A small model that answers yes/no questions on an image's attributes, trained from scratch: 2.92M parameters, fusion encoder width 192.
Rows from block 6 of the image encoder of a small model that answers yes/no questions on an image's attributes, named by matrix and row number. Rows with one number belong to one channel. Each number is 500 + 50 x the weight over its row's rms, rounded and kept within 0 to 999. All counts start at 0. Numbers have three digits each.
After each channel's rows are labels from the 100 images, of 14848, where the channel reaches its highest value: "responds to" is what is common among them; "peak on" is the class under the peak. Only what is clearly more common there than usual is listed. The data: pictures of board games with random positions, seen at a slant.
# convs0: expand pointwise conv (encoder.blocks.6.convs.0.weight, 192x48x1x1), inputs 0-47
# convs1: depthwise 5x5 conv, stride 2 (encoder.blocks.6.convs.1.weight, 192x1x5x5, trained with AdamW), a 5x5 kernel
# convs2: project pointwise conv (encoder.blocks.6.convs.2.weight, 96x192x1x1, transposed), outputs 0-47

convs0.175:537478593436458565525465508477431467601463530423540509540423566523462473524543493562443467499474447469411584499480554597530456479442547492564473
convs1.175:495510482489513499367485519560436393429575507461443472523526499525435478542
convs2.175:479476447433516554464421480437478627368550537458502495544444415571429495483540484411536469558455504520528519502484512423503468483416518516465495
responds to: digit grid
peak on: board

convs0.78:522514424528392552528462486468452448521458459402503518514540511416469518515505467557490558446464432498471482537485408415642556498523540434489525
convs1.78:522532498527525465466474478542547652563523474583610550490517518517518508467
convs2.78:510542571485610563391572446524446433488538539530533541543465470400567488520487462537518578533555500461470485422475437540496500578553411492517488
responds to: discs in an upright rack
peak on: board

convs0.32:546488579442490500552513441526527515451405484570539540470430617470405591545566469511473561559515454427529469516529484541547562539458446484455517
convs1.32:492495491494481499403502569464460489596556472496599634475501476460476519487
convs2.32:454535518457437581521549509419562538481469538557494598498527508462503490609572485533456555527582508536462432542432423517427461500555510497538417
responds to: discs in an upright rack
peak on: board

convs0.70:501603468455422540422490496384566486502482486496523600512500507568448501462531503439523546493438516500369437555503500546482535471567516433448547
convs1.70:390509491541500459513504435546519447503438484410510406443500440464423542492
convs2.70:449540446506430561369475511425575564407584524454563435465499530603570526426490449496500549492481466502550508562537522479520520535494478503512498
responds to: noughts and crosses; draughts
peak on: board

convs0.105:612494564476536518543452473452471432387435522500492518520527499466513604493488566497564498593528549519469496501544541593435446499487441393472503
convs1.105:512550545456471525522475420447493471429448533385421429473558516439503515538
convs2.105:500567411443567423381515533534503542514447509520590472470462475541582475502508455536480564405491511546549567540473487505516426512494539574447519
responds to: draughts
peak on: board

convs0.111:604563388483484530449426499468446410475500494414468528498486543521507510519434442454525440528564551489500516453454528417365467528467493497479448
convs1.111:545513557504457483556585549465513559610579504511575557508499467523545477425
convs2.111:510537490534517478614464473492514560494588539515506527435485447452543348474555427515445565530490440564503515554508583481480464497604493475493615
responds to: noughts and crosses
peak on: board

convs0.41:529520426454528554597436456486486494500543511483423400418504481575600441480452574555408433524505587488570431506549486499502468493520475488496489
convs1.41:519492456484502526513492537517465413450541539505470533586562529613622530501
convs2.41:446499590538471552495516493485557545480430537521563486554435514485551399416595539611568446550491553475475526473533424515481534559557432497521563
responds to: noughts and crosses; digit grid
peak on: board

convs0.26:522488403499534467545436455391414557552471476534553570536487473523505523484517448520545440501471529481549512525475392519491430630472466458570445
convs1.26:538511506531489488545525488518531638621510485535582611522511495496522489503
convs2.26:455540457489503517594437425511392424455497537562425534483514467418534500523484426538475548499481430419438467574511510479538522591523554504597531
responds to: noughts and crosses
peak on: board

convs0.172:459419506554580503509507541460518613524481503454593534464535546481491505445416476395540531462508529493521503526454482497549492425556552613585438
convs1.172:491511510498519422383439517521420373454532531494472532556511527520554534473
convs2.172:572433581500486504474526447533531480470532489417490554530387509490548600381551445612545459410454435470413487507558476476477540436540513466478505
responds to: digit grid; second side has more
peak on: board

convs0.123:456529469379491586541524576521563444598523500473533538553516469488500436556463524536571455512473491510575573507461434471582510402470498546570489
convs1.123:483529552489460426511491534431521543450504452461614583456517508534605528460
convs2.123:556520457416524487568431417480497437554428566514505515463532546534530498557415420553540506493479451530475498521510416465518572439538549456472508
responds to: draughts; stones on a line grid
peak on: board

convs0.50:538475551498528485489510543487516513530470440484598604510470556472534370394489495437479416500539590482508487577467490577532474535485402510464450
convs1.50:507494492494524498503534516480511632644569479498577591530487532500497499519
convs2.50:515492551508546472496427520494520451461477525573462484450460496436510565439414489501496570541523504473475447503543418523445567458457422525534448
responds to: digit grid
peak on: board

convs0.7:585421425415444451583510473515465536500455545464499466497444515550513440470399539536381446492506495504495525513508457552492479539483462415614535
convs1.7:485501486522497492505520621538450473492626521485409457593529490444470535491
convs2.7:455451399527528493515453562583482446504471564501461474573405455509516370625566572529455465530524529522487524472490558461537519496559528580453390
responds to: digit grid
peak on: board

convs0.127:573512505496462440538435538504476562474443422400558569486584480483543486414468466482501471530492463514487460610470459431546514583525525408423483
convs1.127:463485499488515512482431515513516387467488468428490524607507522600605471488
convs2.127:432575572478514421482524527550528493475453621495508590455485471538558474503461539414499454600456391484480487400560550559501469576437531498520478
responds to: digit grid
peak on: board

convs0.19:574592498470523494566391463445472450431413520472581548544449489556528438477451584548521520514489507490386565517510548586509502494442475469513506
convs1.19:429477421492511429387425532515432494480538478507533591530479543559545487481
convs2.19:565528435425579439529557525525471498548489553495502477404482487543540564472528542378538415545499526510455543500499523513588515515501501538510440
responds to: digit grid; nearly empty
peak on: board

convs0.90:484435501523501551502547447491590487553523489528445513392529527480478531508479423460476402540541548599663526522468532454496490461517493530566438
convs1.90:498487493478474530510510550513533491594588518537604603572509497580566494477
convs2.90:543519449439548457472573474610440485579531563440446476562421498542577432474442476534525531465430479442557424537412528485508487531405483488454492
responds to: digit grid; noughts and crosses
peak on: board

convs0.31:513458402585451579463541452556544522514451478430530592575446392501533490404551508460462490420544469470477582515543522535515542482499475524444487
convs1.31:478441456515474462474442519529447548604509517478589549449442414486414492472
convs2.31:536519442591459536422521591505410558575497536467440513403559532539448529496454514486576424552497561441541465495496467441508532496525515461549500
responds to: digit grid
peak on: board

convs0.177:421506465490408514417546497518478479580519425478406545593525536492534546558481494515499518522522458568538417521470439426618569494469492501513573
convs1.177:517494474493534483541537510480419524631567488429425546521496435418447492477
convs2.177:495446442516438470475546587555484410434474544463569547556484573474426498469463403456563601505473463486433419439509479520567440521523543439456495
responds to: stones on a line grid
peak on: board

convs0.163:494593444503525387419524508362476460555521488550515488484457518516534425535527570460536431513493453457480471435600488442526499468416490444472504
convs1.163:466468493521470464505524467442420449564495540440444453517475459474418464368
convs2.163:440469569562465548644484533530492454395520569567532554583449549508492511466572417494505578466497484560588513563521572508441520520522417422464510
responds to: digit grid
peak on: board

convs0.176:543497565548445458471485535485501431394416562436516617564516513525504422471492510386506556543520492478422539535586472498516552537471465548549501
convs1.176:464518518584541501571555517518526438488468543446414399428540427473477479462
convs2.176:552543445403507446554479495527461505557559540434591477589430455468533430468449550477508458478478481431467537415522499443531455511525562537526485
responds to: digit grid
peak on: board

convs0.103:629464474500555432571473485461505430486426454479527489461509475517585422466465514501433523514544489456499451565469478471502506576517523461662533
convs1.103:524530496494511535471497527491549412429553480619424466573510580547523563492
convs2.103:424504480518470468507468545463470478442481488507558505528558535490458424447603504536493508518434531486499460545509538602499520469511616497466536
responds to: digit grid; nearly full
peak on: board

convs0.1:522539562468519577580472453507444444448436525460494521474485512559503546501495563510528449548531497442452468592545532602477554498443408610417539
convs1.1:493512484551480544524426405512590533433428494505615572444498478494510488523
convs2.1:530585473409602510539439521454554605525493526567488508449539404467476522580464522483525479562506561455478585483492491441505428476492505500487507
responds to: digit grid
peak on: board

convs0.25:483543511550506470485524448461499516516577417590549642506471446490557449452531458465521497482582586467479529509469400475578503495466404543459484
convs1.25:567459481449492454506547418532509589502455468507605442396479492514526447524
convs2.25:392468584483438511498557478458442569508471506582415503487481416588619461469453444514555511528477411520504579471541469571467566592494501444536495
responds to: digit grid
peak on: board

convs0.61:569453471464626537529468477430602534475505496448465504442452492446492443423439492516503541508578440539587528528575537483511534520432510487611500
convs1.61:538557587512517477474439485508437599487552579446530577449535468483468463565
convs2.61:534555472431504370515561533500526553368419407543464468564455489526421501549476529467455436556523525557493596408543492511463471574476519521480450
responds to: digit grid
peak on: board

convs0.126:491502407483533482557449523419545373518519526493417452545521566527463462532452431456461406470593563443488479531537492480462501564447440468440479
convs1.126:543530551563532535516485550487558433433508458597562436519482581502429439487
convs2.126:587471516503568532455473523455450457492500515479495498431479397489350511526496517637519521509418486559483487411525465521511570501555474513492531
responds to: noughts and crosses
peak on: board